Weights of a small self-supervised image encoder.
Model: 5.43M parameters, norm batchnorm.
Data: trained on made-up ball-and-stick molecule models, 15.8 epochs.
Rows from block 4 of a small self-supervised image encoder, named by matrix and row number. Rows with one number belong to one channel. Each number is 128 + 24 x the weight over its row's rms, rounded and kept within 0 to 255. All counts start at 0. Numbers have three digits each. After the name is the row's rms in percent of the matrix's.
After each channel's rows are labels from the 100 images, of 14848, where the channel reaches its highest value: "top examples" is what is common among them. Only what is clearly more common there than usual is listed. The data: made-up ball-and-stick molecule models. In brackets: how many of the 100.
# convs0: first 3x3 conv (model.blocks.4.convs.0.weight, 192x192x3x3, each kernel summed), inputs 0-191
# convs1: second 3x3 conv (model.blocks.4.convs.1.weight, 192x192x3x3, transposed, each kernel summed), outputs 0-191

convs0.78 089:141109117117171091148104120082158111142099138128104121172142116151111162158083134151128114088136130158106135148115119105128116113103119097167081118139128108111082101147095136098135150136124148141126116148097141059124157111145140144109085137125167159146121170132143136097125095125154144152132153136141143114138116093132172144202145131129121156211127103119130080136123131168125149140118151135107090127117142130087153103112147114119172174107106105120106099156148119134120108130126115122129131104086119142136131095132085081123131114093120131141121086096115105142119116133137087089
convs1.78 095:128125122065128121136186145160098157134119116120119109149102112131145161129167116145177110133149121149168145098108070124097117084161122096162133105129145108122112086121106120150169142144154087132143130140160144085134131123075137110179126161140149140153107112161122134103115140161162111125143111128101111159140133094140094122135142136113106105187084099146132110122109105115121138182103113126161088116118139112168150149196096108114161116140121133131115104140115141122102144094109117114128114104093125130136141142105123148098135071135131137151177130126120124163146121155100098154
top examples: balls and sticks (64); balls: three (52); balls: four (32)

convs0.121 111:088113131144123174144132111090143162116148101132142092115150155144151122107130131110102134141107177116160128082177157148106154115153133099104170114115147155129116089183117105147091175094142108103119152123110162118133119137154151206142147109140111122132174094126108117124133188105175136146120126200101138127217105150110153087146147174123148132132105136107104095103117137119125143121096130114118159124111137134128130144125146088120133146101127102103103072143117136094139118134104145159138162128111139145119126105114149109153104133133136132120124112148124115126111120111134116131
convs1.121 112:134111102106114143102113123110103113138171154104131149156123123127161100120141116144125136148114153098116130130085134121144125142077089124100082162145161185102103115183089095099114175144130146140114096130109150147129115122121112198125110150148132145151125121109151080110127150149198174113136100142149125162060124093151134136175124128150118162129134112101164163124130088093122134137113145138153162118132159121090164133131130095131163112090117113144098131173164116127169107128109104138143139123155127133098124151118131113136119121125115104101145119128086109146101144162142133090
top examples: balls and sticks (67); balls: three (65)

convs0.100 118:113146111098138116099125114146155121128132138143146113126106128123089134159121111094188158156148134100122111096130205152112077166157131116136086104123101121113114122122132140117129151064141144122124105134144141151127133204095130129136107118119128140125143098024141151129135105154136151116027130140108144142111125127100114131103119176138117111124137151128105108135177132132139143118104139094097098149129142157152127147113149154128167114138126163149084102111098133142110097178114111133099126151125133098108158107131133101126126106153137113152129138109130109129132137121116113152
convs1.100 100:151144135126128165063143115131121133101123157151146129111145117134095107117118124128168151084099091137143108158157084181172116140103113168140080112169140113142119165134112103109144149125123128116149132133121119155161123164072159143125131121111097119089149129120137121161121119163153138121173104123110114169115129126114132125157116046130107120150113136121106117125148147115110131104148144126107155186145132134086138104101120110075105153126123098176086162108144133135153110101132142106137141133163093121139117149156120120121151105119147151117083103129120139112075138137168150069
top examples: space-filling (98); dark backdrop (98); balls: twelve (45)

convs0.57 106:123159107156153136115133080122137090121138118177171102118142130093105106126131158130179165186168117120131110090146129103120095098132097107125121183118131105132115121114133157080156130091164150139080126096133133138133139131114083136179108109115124151102125117133132128105132118128136148143082146147121113131132157165175114149116118108110143124132118093118050133160155115126100113128107114099140115162118150140140094105107093131130108129115110130118079087115118114162106151119113159155105101124125133108086134118087141083133091120166085090147140150114150085119114174130125132127
convs1.57 099:110119172140072149104136103181121135146083105146173143099111136144141129154142138141131115144091105095155145116118140119154125118141161116159144119125106107130143108124129141117137118156165097108102104128119129114118120143109159167087170141116160154093091110142152149075141133086159156141127136162150151092108156118095142100128114139141148129146117106125119159091131132129143124124127119116091123125124096121161103134139125119090135140115136214117103166168099151154149134142097136105144143106156092149110105093108134078157134146078174164158098115152080164136100132145129140100
top examples: space-filling (67); balls: twelve (34)

convs0.33 099:132147143100139090114167112200100136178131151081115148080145060111134090118142174139091156120082161102136119117125147153136145091167150127153125102137102145154131101155115096132122163109115095145123178138156084080133117121069177146165118125155128135109121115130103122127139100139154097120140137131144120082105138122048118140141121133123122088116127154135128100142144186146098104126147142101107132117137117123125131174132126105132115089130149109090129118121122104141118146134166154088139110122147124121146115120151136126123142152109121097110123168124111125128150118120103159154
convs1.33 104:132136146131128135123137132167097147153131141110080120129131166140157115130102137121136102105102081162124129100164117106114162122053135138096121158116103104119131096118162107137153151177157159156116133118130101099099094127155072161160129139132093110150135089100132153100132116107143109115112128131148113109151103196198127133108155102121120146112138129153128125106097173082155121100117156149094120153113093132128136130116131117126132171142157132116177164118131097128123108146133087124081127144117123127120155136118103136160101132106189088163135092110118121114113164119122095130
top examples: balls and sticks (90)

convs0.43 096:151104094155131105123172164082149115108113121124147153118119159111131144158080125124087137147146162151154136169103134140129088121090124102120114104101088147133174118131125104142088147126122124126159096127133137151151130102116164128148146124131135129099148128139141143114140075132139127091144117179134120119146106171111110115155111114159142128175096145116125139132151149109071134090111165138143077124115078105199178126105148105105133110124153103120135088152106089130121115104121134141146111118113158108133169165130114094143096137147104137122101065112150123183135104127157131124
convs1.43 084:129113163124163139138101107107133107114152132092159127156157102161129170067150070129092145171117091129114175154101114128126137123127157139152153090172196096140110168153167097122103168136104147126149134136140166123101137112160143123125153097107130101166120137118138166162111118154096125104149130148123140153149087115131114116126120170134118103151151102131124135162116099111128108150121137113139099149091173123114106152113152101166148113110100098129155078078088138148120163154107130128120131138164160145148165131102156123132124130146145102130116135132103115156083162144130117131
top examples: balls: three (78)

convs0.29 135:127133129086129149127122148063130134118126134127156138137156112150132177121103152122110141135140063139121107106013125108163122122103143158097102133145104139119104153140131129111146166189125109143131104132104127117142130076116134171100122091117140150108115146182142083159158131120133148109139134119171144106110126067151144119150138063159113151101118116104144147136160136131141126110207120114126150099136119105124111130143114126123101173136086158133125136152141141111128127115138153121125118128136109153127110124158135141143124113118127118135124175131194143120112102126124124148
convs1.29 153:117103114139098134088125150125132145125118132111120122120126132133118131146129097103128136121179196092106124145000124110155131119158139128115114140131135158132122162136128126088136186110134089131116122132119130130154146096130120147091137120145072136130134121134113115113116133147127095116165101090117155144122141097120155134116133146108141111148113135104132154133152119115105131123123115119114158131137128159110123117118127113142139106103067163123132113145148119200123126167111116164122115148149112075124120125140134130104140142163143121134154186108114161130107123160141123148
top examples: space-filling (100); balls: three (49); balls: four (37)

convs0.163 102:104165116121090150134166151102144106119052147117120120072108118163115119117067125120131152154102115101135118132147144115132154125093098101183138133143106189140119153129135132077123146188127156132122143155178107094118153136075130142147151146140083103120113148102114141129122117135121134096129131158132106118138094112154113090128143104130125107101138115172125130132143119095143156145121116086136115105145113165188107134153086136109119139133105091090112116097114101159114120139144118130097157160137169139146151116117101096111162142131133124087172123119138134127096105091149117153
convs1.163 099:136128182124091168114118152144121135115118120132138067139095139122154131114099129137125115170138144148140111150153140131105146132127126113105151111141087076106137153099168137127129155144120120117127127097054092115094142144132158078159102159168155087121117199145095144110132167093154124092088124123124107109135103143161118164116147138125138126105133089136099119169159119137123135155087100115122085145106159146130124151076142111106112127065125148119097118130145118133101129160149154150115123116089117094118126109123099099107163123128131140155126140165097102120096173143118146133
top examples: balls: three (64)

convs0.60 100:097150145117139106106109141068132097120121112145120149131132103102131133104087146107079144122132165214112111081105125114165104145137166121132121116154157127077129131118135107054096160153119129125142111103125103115152144100142134109150123087136139171116132115095144140135135106126150158119108133121120150129106119166117145113116133126135132135109167081099070133178148199122086105145131100100160108120100130092117108118117130115136169133112084114106132102128145108129136150128123144163120131120141121088132133146087156122135118118100121090160155136105160084132120145164147100131
convs1.60 093:085119106108142139141132136101118124103141109162140103119092137133143123119155134153123123150088083114122164160121163097132134159081146134168121134131106103142112073112087129125088138158102114116115152137143105134144122127133130096147106119101173134113164131104135108143148160153170134097096110138126138095112095121156088134149111117138115170174117135121108107146146195091143094083163121143095119112132122066150124164089125160132096166146111139146091117132114151179148104131129129097174108119111106126141131138166168122164158108135144115125131108129167172109104137120104148087
top examples: balls and sticks (69)

convs0.68 091:096138126132144133143113115094130080121138122163113164138099159116120133126132100138100086127149127129122158125115084159159087137133136101149111107150145116117116129145127153159176124124123117146107117106118100158156168125122090138157134074137141185114120150125083130131140129130069087123125071172124130152123148115149143074149105148126120072162126111070078104156144140110138129110136119109149150123108118153117105134124133094179138128088082122103112144142130131137024103132129107151113144149120116124108145131119126111131110112115104109128146110121120121130123110181091107150
convs1.68 100:097092117176111151129116157115132141138119111164182147084099115144118151091149132119140071124084151147158085095100172113146174121137198145164155133108141090146119147117106152099126098128110083126158090171134125097141126113098113157110113137140128146101096164127124134108132140113111127122108123162082135151123161143128118149132114099145118089140109156154136112154135128156143118107178132115133164109127123110123076132135129132126150138090154188128124144111084122119140137147132114126136107122154086128135153085135132159134154142109180120142100120132071140089123124101153122133
top examples: space-filling (89); balls: eleven (26)

convs0.34 109:104150155131163134122114123112119141115127150101139116154127108130175108140114083120162096142142202130119126127138147138098107131102107121153096139141125124112156108130129134161134088147139103162107136107176117166135154138148125117250136147109100139152111132118093111095129133151066135124121185143129151140090161129153136177135115108092125091143086121133098113147101152136106086136094102103119107098147138157134124120136149137163117123096128113127146156101131125075109106117105159123177132132130103149111122123124123090117149100132130117140107163156134137097150108121118152150
convs1.34 098:134060109125139102140141135117170148149118123158109129088116130146071085113154139094104099103111137138142140132111132169102109140086102163137165126142150113135126166117136105144138097084108116108124100111122130148096105151117130104108080131101164130100133174142138137113138146120113093136128126152094131094154107108094099152081110093126111109124117138170111092150104130120125132117141112123116117107098145122120087115093102157164131134146075166121178163136100132140119119172119141174136146119086101121120160091113118124152155146129155152143171164141132175117179126153133130164
top examples: space-filling (87); balls: three (85)

convs0.59 108:139166121085119095128147149103120099117143157102120149170142124116145164123134146143084113131121157159092118119102126109136155173109124134129090131161145117102100127115121115102130141185154141141140082083116150102108112085147162135137136124115143110125130154178126114108097090128164101121123130096128150133081115138102116137127126170156128147114077120121103143148190178125113143129176163082149147107080103101124116096119134112118140113152104120087066101099148110112164131142112105109110086132126120111129141125119153117094095113095081103109169136118149123156142101111114137135
convs1.59 111:102113141126150120150168124136138127114141122103161128110130096140116107094110135156119093132121133139159141145067155129141142119118120138136118120121120149110146133105135106138130127177127142121109101142127127123155128128124130120164115142105159096111145146120133126116074134132123132083108105139156152169154119145123125101075141103160117132151143117153123098133092170081129111100151105123115143126107096084160159087131121148123095127141170149144066125101092125151104122111104126122149191120140125147141167175141134141144169084097137117136152125102150243163124166161129153105
top examples: balls and sticks (65); balls: three (34); balls: four (27)

convs0.30 088:146152148148121131112129110130131125078140090175117141140119117140145141102129115128126124134102161121174108119160153146112109125157116135125138135166165147134154165109149147147149141112181127153089144082141095091116131115073137077173109140138067122134127138123135174137117110101138148152119115164107131125104155152111122146127127126108125107101114164129084163145132140119121135111141116107116073122142136133147109129097082124127116089133150111098126147110120143146145076138108123164134162102065127080118130140119123151136092096074143097126130196097097160109139142122106178105
convs1.30 096:116120146122145104156140141120111110130128078137151161150132127135133117104154116139138139194139133148107130125107142143115124121123108132111105096112117121109126159093184150123123136110098128113109100156121118137192138139088152086135121109123164109108126158177122144064089146104124153149080107172101150147120079136133149107117124162135113125130090093108118150152170179117127125119172145137094154155121109110138137112106116132107148153106128156133124142149146143144103101147118132206159113156172106088132131133137118136193150120102152145153108145153154175129086157145141143136
top examples: space-filling (98); balls: three (69)

convs0.129 091:160136125105112139149136116110131155133126115147156138093103180159138153117147148143145137100102138142139129152189138153105134144134150117129055130139063115122102102164117115127189137092150104140150100130129149123112078132142144115123142091124116198107152091108128179184143115116157173135102101154152145117142077184126156160150123131096133122125113110130137146136157104094156122118150139120131114142153128147097098133124139146131145122159141138110099101115125158128135108168081138144124138153057114132126091116139132126150073132094146114122123137107138107096134113118114119109
convs1.129 098:161166141105109126091090119113128119144117179145137176160132123132131121148150129154138170134157093196138135089081125107161062129109172124136098147105108151115081115166121049146135122157142138117171156143116124160184137129137106121135146129142113175132143094108124112169122115139159077177143102127147121156094135105123125124084135102132131155158138137128110123150135114134115104121137144138115131112148097139128125118084164091138090132106107128128087147139168126150118134123133155163141114164108121174149121141141114116139131129109133130107127104144168086107131167128114137112
top examples: balls and sticks (62); balls: ten (29)

convs0.175 087:115092118159156133101206155074175136122120132113105135115095120111119135130079106128123145116141136141128116114094141108117142161143170174154110122115123075097135142125088108117124110113134155148130135128112143078088172137126121159135087126125103106093150131103142150090112114153149130118122156145133143088131125115124130139121135117111166123121194091136110120148150099111124113125110082080130102109125162095124129129122126126121110068083094146148135112135133110161123162113140147103115135131156095141101126080098109092115092150071141099155126118125141078140165146096120118138
convs1.175 090:129104142125144142136141148138106103082089090095133067191173136145126113159143170117161169134154200077108114140147100124139146112088128113127105110147107135121136113096121125148151114088120129128102168143149120159137123129110132179097151088122108114104136141118125103115111138130130114145118136135144122145180104114114144149161113130174149106130176167109146107150116112112171118130137140126160147133171082174120112074116102156151143146162115142119144129146124124147129140128079121157152120104122179159132150110156112127140084129157124155113143171143130096139157135136104137112
top examples: space-filling (100); balls: three (58)